Rows from block 3 of a small self-supervised image encoder, named by matrix and row number. Rows with one number belong to one neuron. Each number is 128 + 24 x the weight over its row's rms, rounded and kept within 0 to 255. All counts start at 0. After the name is the row's rms in percent of the matrix's.
After each neuron's rows are labels from the 100 images, of 14848, where the neuron reaches its highest value: "responds to" is what is common among them. Only what is clearly more common there than usual is listed. The data: drawn small creatures on textured ground. In brackets: how many of the 100.
# fc1: MLP up (model.blocks.3.mlp.fc1.weight, 384x96), inputs 0-95
# fc2: MLP down (model.blocks.3.mlp.fc2.weight, 96x384, transposed), outputs 0-95

fc1.285 090 [136  93 131 137 113 118 135 103 154 117 111 145  96 144 118 199  85 121 169 132 150 142 145 119 145 126 177 112  99 123 139 103 125 120 120 134 137 123 101 151 108  95 159 105 147 135 133 196 152 125 129 133 122 105 152  90 161 140 154 145 112 163 123 141 149 111 148 138 187 146 115 130 129 150 163 112 126 181 128  81  92 132 120 131 128 135 106  97 109  90 148 103 127 143  97 145]
fc2.285 101 [140  61 109 147 131 127 149 148 127 110  85 126 145 113 167 119 101 144 122 123 134 196 104 140 115 154 112 143 149 118  96  75  81  99 124 107 143 117 145 118 151 109 127 119 131 142 138 132 104 100  99 119 140 132 168  85 129 136 136 165 149 101 134 135 110 136 138 156 109 128 132 103 151 168  86 132 154 151 123  99 183 130 138 186 145 159 136 148 133 120  90 110 127 122 127 118]
responds to: scaly (39); yellow (27)

fc1.119 096 [ 72 153 104 156 114 138 155 147 120 123 133 142 112 151 133 124  57 127 116 144 126  97 140 154 127 103 101 134  77 105 132 114 121 112 134 117 104 119 129  93 125 145 154 116 138 141 157  99 164 119 160  70 133 109 123 119 112 116 117 103 114 137 169 115  74  68 126 137  95  87 128 124 114 116 146 157  92 117  99 157 157 134 124 165 132 153 116 100 123 126 144  99 147 140 111  97]
fc2.119 106 [127 126 150 142 152 153 139 121 121  90 137 153 115 130 163 122 153 110 104 101 117 120 165 121 112 111  89 121 143 156 120 141 142 102 145 102 114  96 195 126  83 126 128 103  95 155 130 118 103 114 137 113 139 133 187 103  98 136 134 149 165 150 107 130 176 166 133 180 123 156  85 116 118 130 118 144 138 141 118 147 179 127 111 135  68 101 130 116 149 130 102 143 140 135 161 155]
responds to: dotted (67)

fc1.172 105 [141 119 119 124 138 143 142 130 147 118 133 115 164 125 119 148  86 127 125 104 167 139 190 125 158 130 140 103 121 110 156 105 161 126 148 132 125 137 125 131 134 122 146 116 159 125 123 170 138 142 170 137 140 154 152  85 164 128 119 140 138 109 150 159 164 120 125 128 127  69 132 119 156 161 117 152 130  23 156 107 125 121 146 131 159 103 113 174 130 131 111  99 147 128 101 151]
fc2.172 094 [110 136 145 104 141  94 144 135 133 115 111 124 106  94 118 114 105 160 157 155 122  99 144  76 114 169 151 149 136  73 125 152 122 121 138 165 107 120  91 168 146 155 160 142 141 108 129 137  97 135 102  78 142 130 137  95 169 140 110 136 157 113 104 100 127 158 138 151 171 168 112 133 141 152 120 164  95 149 156  96  95 101 158 122  99 123 127 134 145 158 110 153 163 115 113 153]
responds to: large (59); butterfly (28)

fc1.43 120 [ 99 119 125 138  99 138 127 133 118 133 150 141 115 138 125 120  99 117 121 127 122 117 123 118 120 114 154 138 136 111  82 130 109 115 112 107 104 121 111 133 132 134 123 142 137 142 128 118 133 117 106  15 128 115 126  80 127 120 125 120 128 105 123 110  88 110 134 145 141 140 136 136 110 129 140 132  56 177 123 186 123 113 135 146 160  89 126 101 121 117 156 209 107 167 130 121]
fc2.43 102 [118 169 104  76 136 106 127 124 175 130 115 143 137 129 109 135 137  94 153 130 138 148  95 134 111 179 146 120 147 154 103  94 157 139 147 135 155  80 145 147 135  97 128 117 127 163 133 140 158 104 120 138 130 165 139  78  96 113 131 128 128 171 167 181 151 180 125  81 149 131 132 134 150 111 102 157 111 104 163 117 116 120 125 130 120 107  93 110 138 148  96 143 115 140 160 109]
responds to: plain (60); spider (35)

fc1.52 092 [136 134 129 131 108  89  86 130 133 144 130  73  56 146 195 112 146 118 116  90  76 145 141 105 134 125 129 108 163 101 111 151 106 128 129 114 124 130 130 134 134 114 140  98  91 138 136 125 112 125 123 133 130 173 131  86 152 115 153  95 104 150 105 136 147 118 117 140 130 159 133 140 111 126 114 104 159 148  73  96 141 142 116  86 141 133 110 135  88 113 132 178  93 113 134 113]
fc2.52 088 [116  94 122 118 108 131 113  70 126  78 131 128 184 147 109 148 105 144 112 159 154 136  99 145 121 117 154  73 108 133  98 124 106 131  84 115 159 132 124 128 107 158 132  97 128 112 140 155 128 120 122 109 137 126 147 135 111 147 128  79 129 109 129 153 113  98  96 124 156 124 166 135 157  85 120 147 133 179 128 104 140  90 154 142 108 161  90  76 127 147  93 133  96 148 122 122]
responds to: scaly (40)

fc1.95 115 [124 107 113 106 146 140 134 147 140 103 104 111 109 118 116 154 152 121 169 143  90 144 130 141 141  95 132 107 142 109 105 130 157 180 141 140 119 105 146 132  44 170 166 131 123 151 137 154 122 103  99 163 156 128 142 125 104 114 152 132 192 130 112 156 200 160 130 122 181 120 142  95 123 154 108 158 141 121  96 131 118 138 122 110 137 154 127 120 102 102 131 134 118 131 125 114]
fc2.95 086 [158 144 118 130 126 100 145 122 112 112 149 123 143 147 139 104 140  78 131 158 114 152 130 158 144 144 153 104 167 133 137 205 158 140 116 121 137 145 101  99 107 121 103 106 113 157 165 137 122 155 152 130 122  94 119  84 126 144 163 153 128 110 147 108  97 139 126 142  91 169  93  71 107 139 149 123 117 146  73 130 144 151 136 150 173 155 105 184 132 123 122 132 130 124 129 134]
responds to: white (47); butterfly (25)

fc1.101 089 [ 78 142 160 123 156 110 190 147 137 154 148 146 110 130 117 133  87 132 127 117 141 150 125 163 127 140 147 163  74  73  93 158 142 131 169 145 119 117 152 149 117 141 152 145 138 128 145 143 187 159 173 136 149 156 128 141 148 128 131 141 134 111 162  95 105 156  95 147 154  83 169 127 116 161 141 132 160 131 146 125 137 139 144 145 115 149 153 127 150 103 127 105 161 126 129 139]
fc2.101 101 [141 120 126 125 119 142 153 116 127  77 167 113 143 132 133 143 131 113  99 134  85 114 131 154 133 144 144 131  96 114  74 140 141 141  77 125 110 130 131 111 139 151 105 131 134 128  91 131 109 122 136 119 111 129 110 111  91 122 166 121 154 104 106 112 107 172 114 118  87 116 110 100 111 138 157 101 132 175 118 152 195 137 140 142  91 129  62 176 129 113 104  79 149 118 147 145]
responds to: scaly (50); black (40)

fc1.76 096 [119 120 115 183 125 117 117 147  97  85 116 164  92 149 163 150 143 137 170 139 117 136 161  97 105 153 148 120 125  92 154 117 144 116 135 163 110  99 109 117 140 143 132 136 161 113 128 163 163 149 124  90 149 125 144 145 127 182 154  99 133 131 139 131 128 151 125 121 163 148 156 129 112 101 126 167 132  35 114 123 130  98 128 147 125 136 144 108 131 144 115 136 117  72 142 131]
fc2.76 090 [128 114 118 118 122 122 128 128 161 144 104 115 122 104 109  85 152 139 135 159  99 134 118  94 139  98 112 118 121 114 102 101 109 133 104 108 112 132 128 113  93 154 113 133  85 141  83  91 126 141 136  95 135 128  87 115 147  99 173 133 125 137 146 144 104 129 128 124 109 108  84 164 177 107 153 123 113 171 149 171 212 152 122 119 118 173 154 128 139 147  83 114 142 123 146 112]
responds to: large (53); dragonfly (40); black (26); colour: red (25)

fc1.77 087 [118 105 121 147 156 104 118 113 145 130  80 125 141  96 100 124 148 123 125 150 151 116 130 100 126 162 137 134 124 133 172 120 129 115 145 127 122 116 124 133  89 112 168 124  95 144 119 120 125  92  86 119 138  99 122  82 140 140 133 125 114  65 103 150 137 106 133 135 105 100 126 123 122 148  72 152 129 109  72 153 132 138 103 134 116  98 119 201  99 133 146 203 123 138 137 111]
fc2.77 091 [ 96 128 131  82 120 135 107 124 133 113 117 100 116 138 142 134 138 111 106 162 113  92 103 167  96 137 122 151  82 119 160 100 137 130 120 151 132 142 137 124 137  73 126 130  80 105 177 105 113  83 130 128  80 146 158 141 104 129 134  91 148 111 143 124 115 156 124 120 171 160 126 126  86 122  90 134 158 144 107  97 146  92 148 128  90 108 123 131 150 157  71 152 125 102 104 135]
responds to: plain (38); snail (29)

fc1.64 128 [ 72 104 125 144  74 123 111 108 134  96 136 138 115 135 116 108 132 119 112 161  98  94 185 125 122 126 147 128 134 109 111 125  56 127 104 115 105 100 114 115 125 116 151 179  91 111 151 114 121 110 140 110 160  89 109 139 124 130 109 146 199 144 101 103 126 100 116 119 165 108 114  94 114 124 106  98 131 143 156 122 130 120 127 103 137 112 102 102 118 111 127 123 114  73 146 117]
fc2.64 132 [141 133 118 143  80 121  79 122 133  75 147 128 140 121 136  99 120 169 123 186 126 148 125  90 149 117 124 143 118 131 127  86 141 128 146 128 137 125 126 137 169 147 167 113 124 102  92 130 118 127 117 105 118 128 102 133 114  78 120 167 115 126 133 158 114 115 125 106 152 130 123 156 104 122 188 122 155 127 129 129 209 136 160 147 152 105 162 103 154 110 106 175 142 127 143 150]
responds to: large (67)

fc1.103 098 [113 112 181 152 115 109 130 149 162 126 110 120 128 134  95  76 136 112 136 103 178 170 104  82  74 160 121 111  87  75 122 116 108 108 103 122 135 115 127 162  91 120 136  98 114 119 137 128 117 145 163 107 109 170 112 132 139 114 110 118 112 182 107 103 167 142 124 113 161 152 130 128 109 129 131 124 175 165 127 121 139 104 109  92 124 158 148 130 113 123 126 142 115 129 130 160]
fc2.103 108 [158 111  69 159 146 134 148 149 127 153 130 107 124 135 149 109 124 121 151  85  90 118 121 107  79 121 115 196 124  94 116 117 117 137  66 126 130 131 183 118 154 132 127 123 203 136 125 131 132 161 124 146 123 126 110 138 113 122 141 140 138  99 113  98  87 122 118 180 111 141 114 123 160 141 152 130 116 127 125 119 150  85 159 100 130 132 138 116 157 138 120 131 134 116  81 145]
responds to: scaly (74)

fc1.44 105 [101 115 110 134 150  90 135 132 153 175 128 126 107 146 110 109 138 139 128 129 125 170 110  96 125 125 151  64  79 126 145 112 149 113 140 122  98 114 146 100 125 163 157 137 163 157 148 109 131 100 146 166  93 138 144 126 134 130 151 119 128 161  86 119 143 118 177 124 180 122 116 162 114 148  90 122 135 158 121 122 175 138 122  67 100  96 114 127 150 103 125 138 131 110 159 148]
fc2.44 119 [181 145 113 151 135  92 118 154 189 134 134 141 153 104 169 174 148 128 123 124 128 135 155 147 118 141 140 100  88 111 133 130 103 125 126 123 185 134  85  87 111 113 123 132 146  96 108 136  94 123 141 116 154  80 115 129 127 150 117 162 116  85 131 113 113 137 132 108 144 122 138 111 111 108 155 149 118 125 102 111 129 105 148 166 160 158 121  65 148 135 146  94  91 122 101 106]
responds to: scaly (68); small (64); orange (30); colour: yellow (28)

fc1.91 109 [128 146 100 102 100 104 125 123  84  92  59 101 107 140 128 139 121 130 124 170  96 105 151  92 124 105 121 122 117  80 113 126 131 117 128 118 113 105 123 127 105 106 108 108 162 130 141 101 116 128 163 131 114 111  92 122 122 165  75 111 114  83 114  84 102 115 118 105 106 115 142  98  72 139 120 121 127  98 106  82 120 117 170 123 136 114 105 105 133 114 117  84 107 147  98 130]
fc2.91 079 [106 119 104 128 158 132  75 114 100 151 138 144  72 138 141 172 129 107 171 142 154 121  95 133 171 163  97 135 139 129 138 134 105 156 132 139 138 133 114 140 140 114 118 124 142 166 120  93 112 134 153 115 105 101 180 144  87 118 131 171 138 136 143  99 100 137 160 152  60 139 137 114 136 126 116 146 124 147 102 113 155 116 129 147 122 137 152 147 101  94  94 136 149 123  69 148]
responds to: plain (79); turtle (41); fish (35)

fc1.201 107 [159 107 121 176 147 138 108 154 145 126 137 135 123 180 146  90 120 121 155 118 140 159 135 131 148 131 126 152  86 110 132 152 157 160 118 120  48 145 155 149  94  86 102 115 137 160 109 140 151 116 209 146 129 138 133 154 136  96 114 157 139 127 148 146 108 133 143 165  91 127 124 162 126 108 151 121 138 123 140 140 140 102 133 148 178 122 123 120 117 109 134 101 136 165 114 125]
fc2.201 091 [133 104 136 137 104 144  93 143 139  62 121  95 154  98  92 130 126 152 130 121 165 130 132 109 113  96 117  93 139 126 129 147 126 177 165 156 133 117 116 115 123 122  96 133 139 145 102 102 110 122 182 158 138 164 105 138 123 124 137 125 119 145 114 152 151 157 140 141 102 108  99 147  91 171 143 183 136 148 152 144 186 119 143 118 102 150 130  83 135 122 122 130 108  67 129 129]
responds to: dotted (76); turtle (28)

fc1.371 088 [121  76  74 153 128 154 145 160 116 122 136 144 133 129 142 108 164 125 132 129 138 129 116 106  97 171 142 161 130  98  80 159 157 152 134 102 125 151  82 135 107 135 142 132 135 128 123 155 123 101 167 123 158 170 101 137 129 104  83 139 178  94 101 183 190 135 125 137 118 179 115 133 152 117 112 132 124 123 122 159 105 106 106 113 152 115 150 136 139 148 139 130 138 127 116 152]
fc2.371 098 [ 96 176 127 151 136 116 144 118  97 134 147  97 143 132 114  99 132  99 129 124 152 153 128 167 166 136 122 128 144 163 126  78 134 129 125  92 169 113  79  77 128 142 136 121 140 171 142 161 133 114 113 170 140 136 134 132 136 140 161 130 161  94 155 145 126 163 133 140 142 163 106  99  98 130  96 118 114  91 135  97 142 112 122 128 162 136  95 107 177 135 163 101 157 156  94 117]
responds to: plain (53); white (38); butterfly (29)

fc1.125 102 [ 99 106 122  88 149 117 110 131 137 136 104 117 120 142 111 124  61 135  91 152 108 135 103 125 131 138 145  79 126  95 133 128 118 169 144 118  97 121 112 138 151 182 101 126 160 118 133 109 199 138 106 112 132 148 144  99  92 150  98 103 107 144 104 117 102 121 116 143  92 135 103 170 125 124 132  65  94 151 116 108 133 123 143 130 117 138 107 150  84  95 137 108 120 128  89 129]
fc2.125 133 [144 164 119 135  77  99 124 104 114 130 104 132 126 123 133  99 120  86 120 126 112 163 202 144 123 117 140 135  91 143 103 137 101 158 155 105  96 124 134 139 119 169  68 145  94 123  92 140 110 105 105 118 131 170 143 145 143 103 123 131  99 107 133 103 133 135 110 109  89 134 125 124 101 129 131 124 136 120 100 116 136 130  71 102 178 105 121 145 151 111  86 156 135 155 168 131]
responds to: large (58); spider (49)

fc1.36 122 [131 150 122 126 117 106 124  93 122 150  84 135 169 154 115  99 155 124 179 131 129 130  91 140 104 211 110 113 125 137 105 129 145 157 137 127 143 124 129 120 167 129 139 154 108 155 112 145 144 114 110 203 141 124 117 153 100 125 154  96 119 150 116  90 121 125 145 124 150 108 128 175 103 118 140 117 110 134 129 111 150 105 113 142 167 101 135 149 127 118 160  62 144 139 145 103]
fc2.36 100 [133 128  85 152 171  77  89 128 120 116 136 170 145 122 123 174 115 124 149 142 164 135 103 115 141 178 119  99 140 159 124 103 151 146 209 173 155 109 101 135  94 130 118 119 118 144 142 159 141 133 126 116 134 159 135  98 163 143  86 124 120 117 153  99 129 158 121 153 152 156 105 120 121 130 130 150 147 161 166 126 156 134  86 132 142 102 158 148 135 115 141 140 131 135 145 122]
responds to: white (38); crab (30)

fc1.231 088 [122 119 119 144 145 105 102 123 148 157 130 112 129 121 116  95 130 118 116 136 176 121 157 103  91 163 172 103 192 132 108 143 146 109 174 132 108 122 119  78  94 117 136 113 115 121 143 123 127  86 114 148 100 152 131 105 129 152 132 137 113 144  25 151 146 122 129 134 123  97 111 137 128 110  95 117  94 160 125 121 104 110  97 133 160 121 127 126  78 104 126 126 123 110 132 139]
fc2.231 104 [106 118  94 124 113 149 155 106 108 121 145 113 148 140  97 107 138 128 140 171 100 127 169 162 142 129 119 142 141 114 114 107 132 151 112 138 118 155 126 119 148 134  99 146  93 143 158 129 108 113 108 183 143  99 154  99 104 109 171 159 115 118 172 147 112 172 120 174  81 161 110  96 122 144 107  83 141 157 117 114 129 168 166 142 115 143 157 166 156 164 132 119 139 118  94 114]
responds to: white (54); plain (46); butterfly (28)

fc1.193 100 [124 146 176 143 135 113 118 137 112 114 128 154 181 191 127 175 137 142 112 139 115 162 142 137  85  91 149 151  84 126 152  91 117 153 135 124 157 116 131 140 129 114 140 136 132 173  87 108 131 165 127 139 142 161 119 138 132 113 128 157 119 190  87 161 157 131 126 134 122 116 123 197 130 136 125 149 101 133 153 120 137 118 155 157 160 105 138 132 120 158 137 105 106 147 153 129]
fc2.193 092 [130 171 142 126 130  97 181 143 122 117 143  97 107 183 151 123 159 100 118 103 129 151 137 107 137 138 118 104 134 120 133 111 128  98 125 191 110 129 103 135 120 116 139 107 166 125  98 132 139 141 127 108 117 155 115 148 109 124 126 155 109 128 146 107 161 109 144 125 181 138  99 161 132 182 124 120 122 123 157  80  52  82 144  94 120 125 116 118  94 136 159 145 120 141 119 107]
responds to: orange (30)

fc1.21 101 [114 116 136 137 172 142 131 140 130  71 142 111 131 169 123 110 157 133 140 123 162 121 144 131 103 139 122 158 117  98 116 147 142 128 145 115 121 122 134 127 113 127 136 155 162 120 149 120 115 139 169  99 112 111 150 111  94 129 107 159  83 172  86 152 136 119 126 114 122 145 116 110 148 118 181 170 169 100 164 154 118 108 120 109 140 168 132 132 155 133 119 218 151 143 146 160]
fc2.21 103 [128 143 114  96 118 142 147 105 163 130 134 118 131 140 117 157 153 115 130 109 163  63 136 183 109 128 125 132 114  93 125 117 125  75 147 121 139 151 145 138 148 139 101 152 155 134 137 145 115 109 141 146 103 110  72 100  91 185 155 153 106 132 108 152 130 185 123  79 100 140 122 157 116 144 169 132 124  77 143 132 158 118 106 124 153 109 123 120 119  93  96 121 130 136 145 148]
responds to: scaly (39); black (30); butterfly (26)

fc1.203 078 [108 192 136 125 146 117 131 103 141 119 106 135  91 136 137 108 125 125 105 116 118 164 140 179 149 114 110  97 135 104 140 102  69  84 132 133 194 123 125 120  64 107 133 120 167 128 113 122 128 151 131 129 148 114 137 116 131 122 131 115 126 134 166  78 120 118  58  97 114 129 138 122  94 138 118 111 168 123 138 117 130 141 134 134  90 100 112 128 133 112 136 145 121 171  95  98]
fc2.203 093 [ 92 161 156 132 141  94 121 130 161 140 124 110 159 141 139 157 158 156  76 120 123 178 131 110 136 103 142 150 141 124 125 119 181 129  63 133 141 105 105  85 104 147 123 106 166 107 118 125 130 108 134 158 122 170  83 171 100 117 140 108 129 123 152 168 107 110 106 100 152 128 152 111 129 102 131 148 130  94 117 128  93 138 113 100 109 111 120 157 151  92 136 115 105 149  98 118]
responds to: white (48)

fc1.58 085 [130 136 141 124 124  90 136 101 152 111  89  96 102 146 130  97 101 120 113 213  93  85 173 119 102 126 109 158 113 119 164 144 117 139  91 118  85 122 116  98 148 127  93  90 156 130 114 118  90 131 111 150 137  99 121 103 121 134  98 122 102 108 114  93 116 107 160 117  95 105 143  91 103 131 122 115 111 129 132 143 123 134 151 152 130 103 137 158 131  90 134 141  88 101 101 107]
fc2.58 106 [116  89 128 189 104 147 147 135 109 117 151 156  98 171 137 128 137 157 127 166 109 126 100 135  93  97 126 123 131 133 135 157 148 111 156 146 119 137 163 103 153 123 125 124 168 114 121 112 148  78 128  85 108 129 125 125 147  81 161 141 129 141 139  97 152 114 125 128  45 148 116 132 115 127 120 131 123 149 121 101 121 113 155 147 102 116 180  82 126 158 139 142 126  90  94 130]
responds to: plain (77); red (47); fish (34)

fc1.83 109 [172 151 112 143 143 131 133 113 118 145 117 125 146 134 132 140  81 135 160 136 134 137 172 128 118 153 156 116 114 134 106 125 151 112 120 136  70 169 152 125 107 119 143 123 133 158 118  97 159  84 157 104 110 181 121 138 143 115  91 140 140 119 140 189 139  93 154 147 141 143 120 136 125 164 108 154 140 162 128 124 139 121 151 129  88 124 116 171 149 139 103 158 139 128  44 131]
fc2.83 094 [131 127 127 124 155 158 151 146  96 166  97 111 138  93 138 119 158 147  82 107 134  98  98  83 152 126 116 106  92 105 165 146 122 117 114 120 182 143 146 141 122 170 132 139 126 130 116 141 102 114 181 127 150 160 106 102 145 188 122 156 177 121 117 140 123 130 146 144 130 119 124 145 126 104 166 155 148 148 144 104 153 127 129 120 107 101 119 108 162 121 103 100 144  97  86 168]
responds to: white (44); dragonfly (26)

fc1.320 102 [164 131 104 152 159 144 143 154 131 102 122 131 149 114  80 130 137 138 125 107 140  94 142  86 133 172 128 132 143 130  86 126 114 148 171 144 201 133 117 141 135 131 147 163 140 139 132 147 144 158 146 163 135 152 100 158 182 155 141 174 154 148 130 133 163 157  94 178 133 132 160  99 119 170 125 126 126 125 141 106 131 153 147 139 114 156 136 118 157 134 158 125 162 157 115 147]
fc2.320 095 [159 148 117 104 122 166 125 123 108 123 154 116 112 100 160 128 119 115 185 178 147 103 128 135 143 143 103 159 152 100  79 143 120 104  88  79 137 123 127 134 104  87 149 132 122 117 103 139 133 138 128 121 139  87 173 165 133 156 151 122 147 102 143  88 141 160 145 119 108 109 136 154  72 130  97 112 130 144  95 135 185 131 127 117 120 110 115 112 105 127 122  82 142 121 125  93]
responds to: white (32)

fc1.298 090 [122 167 130 126 114  94 149 122 110 131  81 177 134 170 114 138 140 124 159 131  92 198  84 153 117 153 153 139 155 128 121 169 160 128 128 137 138 116 119 124 140 131 142 118  91 114 145 101 133 148 121 145 153 117 151 150 137 129 123 138 135 178 128 171 166 116 110 137 115 129 151 169 113 107 192 131 130 108 107 167 182 110 126 112 144 176 121 149 123 154 127 131 139 123 116 111]
fc2.298 086 [110 159 116 109 116 127 150 136 132 134 107 147 131 135 130 144 171 140 105 111 103 163 114 143 174 162 167 127 159 114 121 130 155 134 140 113 125 102 129 137 114 108 129 118 109 152 119 136 113 134 153 139 123 177 109 158 108 146 126 149 103 129 117 134 135 102 137 114 134  27 142 136 176 120 163  86 168 146 116 148  38 113 132 149 125 128 123 116 113 109 129 108 127 153 143 123]
responds to: starfish (45); plain (40)

fc1.212 084 [119 125 164 116 137 134 165  79 141 163 127 125 119 129 118  93 184 147 109 114 145 120 124 146 118 140  99 133 114 137 169 163 109 125 162 156 133 139 151 103 122 108 111  99 123 130 118 121 144 153 139 105 170 109 199 117 142 142 150 112 119 115 115 130 157 154 120 138 107  40 121  99 139 105 123 167 132 111 172  76 141 114 141 148 170 134 126 120 136 111 108 152 132 128 128 110]
fc2.212 095 [152 189 119 118 139 141 135 138  91  84 171 136 135 161 121 112 158 136 106 148 112 114 110 135 155 121 128  91  98 136 144 191 130 133 122 125 175 129 108 143 166 134 106 107 154 149 107 132 113 105 133 121 132 133  98  69 134 148 130 142 134 113 124 124 130 173 107 131 125 123 154 119  87 165 109 126 177 153 145 114  92 128 130 124 157 137 126 175 147  73 150 119 145 102 147 156]
responds to: starfish (34)

fc1.105 068 [ 88 117 125  97 132 152 160  91  91 113 141  77 175 110 123 149 157 124 129 129 170 124 125 131 128 125 160 137 148 122 118 136 104 158 101  97 163 149 130 103  95 127 150 137 133 186 120 160 115 178 128  86 153 167 141 111 133 129 150 144 114 141 135 134 113 154 171 159  85 112 130 111 171 119 118 131 159 118 182 116 162 140 107 148 119 141 162 109 108 118 133 148 128 155 136 141]
fc2.105 090 [101 161 131 132  99 129 113 152 118 135 127 142  72 132  75 106 106 127 128 127 125 141  74 127 149 149 147 128 146 134 114 144 123 109 189 150 150 126 132 148 118 133 141 138 112 127 125 107 165  97 112 151 138 121 139 122  88 141 111  81 153 165 120 131 116  92 211 165 139 142  98 133 116 130 135 147 115 162 168 139 145 106 160 100 149  87 121 131  94 118 143 116 151 139 155 155]
responds to: orange (38); caterpillar (36)

fc1.259 087 [101 147  85 151 111 149 140 135 116 130 146 131 133 109 128 160 110 107 125 109 122 116 143 165 174 142 125  96 133 159  25  96 139 143 141 128 120 151 121 131 122 165 101 142 136 168 124 119  80 111 155 111 142 103 123  88 147 107 120 135 118 131 166 150 119 135 133 156 120 132 146 147 103 159 125 133  71 158 114 178 141 112 107 107 154 102 115 116 153 140 127 101 126 118  91 122]
fc2.259 096 [ 97 142 107 152 160 126  94 113 100 133 139 126 133 129 149 146 141 136  78 154 104 116 119 156 157 145 131 135 131 127 110 127 127 151 134 147 145 116 122  70  94 124 153 106  87 154 122 105 169 104 171  94 159 173 123 120  81 113 137 111 130 123  87 111 136  93 155 106 155 159 134 111 117 117 130 177 138 124 119 162 107 170 111 144 101 132 104 150  85 133 170 143 159 158 149 131]
responds to: white (32)

fc1.184 124 [ 98  94 144 117  99  78 145 118 128 126  92 114 119 161  89  82 109 136 115 134 140 159 114 133 111 121 103  81  69  83  94  97 128 105 141 127  98 137 136 121 113 142 135  93 128 159 108 115  89 106 131 116 119  95 131 118 127  93 102 114 112 161  97  86 142 118 140 139 168 122 110 133  98 139 111  97 142 140 152 106 151 111 110  81 113 114 121 105 134 108 112  83 145 113 121 169]
fc2.184 141 [161 128 117 191 174  77 106 180 139  74 148 128 117 129 128 165 128 108 121  85 130 116 147  99 125 153 137 153  91 114 157  71  83 159 128 125 148 136  94  91 138  89 119 143 123 113 132  99 117 130 134 132 125 145 148 122 112 160 174 127 144  91 140 102 153 106 118  84 124 126 146 123  83 150 119 132 104 143 125 137 130 123 130 133 152 120 105 112 108 126 135 129 145 151 160 146]
responds to: scaly (82); fish (31); turtle (28)

fc1.1 081 [109 145 112 125 164 112 127 138 113 134  70 136 130 132 147 151 130 180 139 162 153 135 114 165 141 115 176 192 121 138 139 182 139 112 108 147 133 183 127 118 127 140 150 169 131 141 136 134 142 114 155 140 131 170 131 134  96 147 105 155 136 148 149 118 138 149 173 185 142 132 120 121 129 105 169 156 178 109 124 137 110 126 101 107 142 122 107 123 119 111 144 124 173 124 101 102]
fc2.1 075 [116 143 119 119 139 100  82 144 153 155 105 100 151 129 136 130 126 152 173  89 148 126 137 132 128 133 169 127 133 121 123 131  90 149 148 164 140 105 114 121 102  63 111 144 146 148  77 125 130 132 156 125 157 126 155 157  86 150 126 116 117 143 140 104 111 155 141  66 119 138 127 120  90 155 128 130 152 132 141 149 164 111 128 168 131 163 146 183 152 119 144 153 165 138 170 109]
responds to: orange (44)

fc1.206 114 [112 136 157 135 140 125 140 140 109  84 105 110 135 167 101 196 101 131 128 134 145 139 156 119 121  76 114 139 144 146 100 119 117 150 136 119  96 145  88 130 113 122 156  96 170 147 129 126 151 139 129 105 144 126 111 178 147 129 116 146 114 102 162 124 136 130 143 134 157 187 125 110 133 120 170 110 111 107 147 164 150 125 139 105 184 137 139 121 118 171 113  60 141 137 101 141]
fc2.206 092 [112 137 153  92 138 111 114  99 142 159  77 103 141 119 161 116 122 137  96 128 131  98 104 167 130  94 129 148  96 115 141 145 129 122 101 131 109 161 145 151  94  95 157 133  95 146 107 106 118 156 108 112 107 126 156 141 145 167 151 158 147  94 119 104 148 135 128 137 165 117 113 106 122 186 117 200 139 107 127 100 152 108 153 122  89  93 131 116 151 143 116 105 110  80 140 119]
responds to: starfish (26)

fc1.322 091 [158 123 117 120 151 140 124 108 123 193 137 161 107 129 119 128 123 143 123 137 173 121 155 111 159 166 143 114 133 124 163 133 125 145 117 141 112 148 139 146 124 133 116 123  96  91 124 151 153 147 113 155 168 117 191 143 106 131 138  90 124  95 167 140 120 122 148 139 132 145 137 136 110 107 170 147 168  72 144 143 125 130 146  88 197 113 144 164 123 107  91 138 133 113 167 151]
fc2.322 099 [160 123 122  93 178 164 147 177 147 128 137 131 142 158 141  96 104 120 117 136 110 146 160 127 159 150 174 156 136 101 115 131 158 118 135 137 118  95 123 142 137 131 152 110 138 153 153 132 118 142 106  99 176 100 106 107 167 114  86 153 113 102 154 161 135 133 128 127 131 128 130 124 157 122 149  90 203 123 136 110  85 108 174 165 122 159 151 148 110 141 146 133 130 111 156 121]
responds to: large (53); brown (30); turtle (30)

fc1.361 105 [118  91 122  83 110 139 144 119 113 137 133 143 141  87 125 159 105 128 126 149 133 148 173 167 136 170 152 142 161 142 135 148 129 187 136 118  85 159 110 146 134 135 169 127 122 128  75 146 127  85  78 164 135 136 155 104 112 137 106 119 156 168 138 138 164 146 133 170 148 155 143 146 125 124 118 119 118 120 109 150 166 157 125 124 160 103 151 132 158 136 163 120 141 175 111 116]
fc2.361 089 [127 170 174 120 161 138 105 161 116 129 122 126 116 143 167  90 132 135 125 112 108 134 122 146 105 120 131 151 132 121 105 184 134 151 104 177 103 159 134 105 115 110 176 123 121 138 118 108 117 101  85 173 107  74 192 130 121 126 133 118 107 117 136 140 154 130 128 102 114  88 138 130 123 134 131 133 131 141  95 161 148 101 148 168 109 102 129 121 152 126 113  91 102  67 132 144]
responds to: plain (51); white (47); butterfly (28)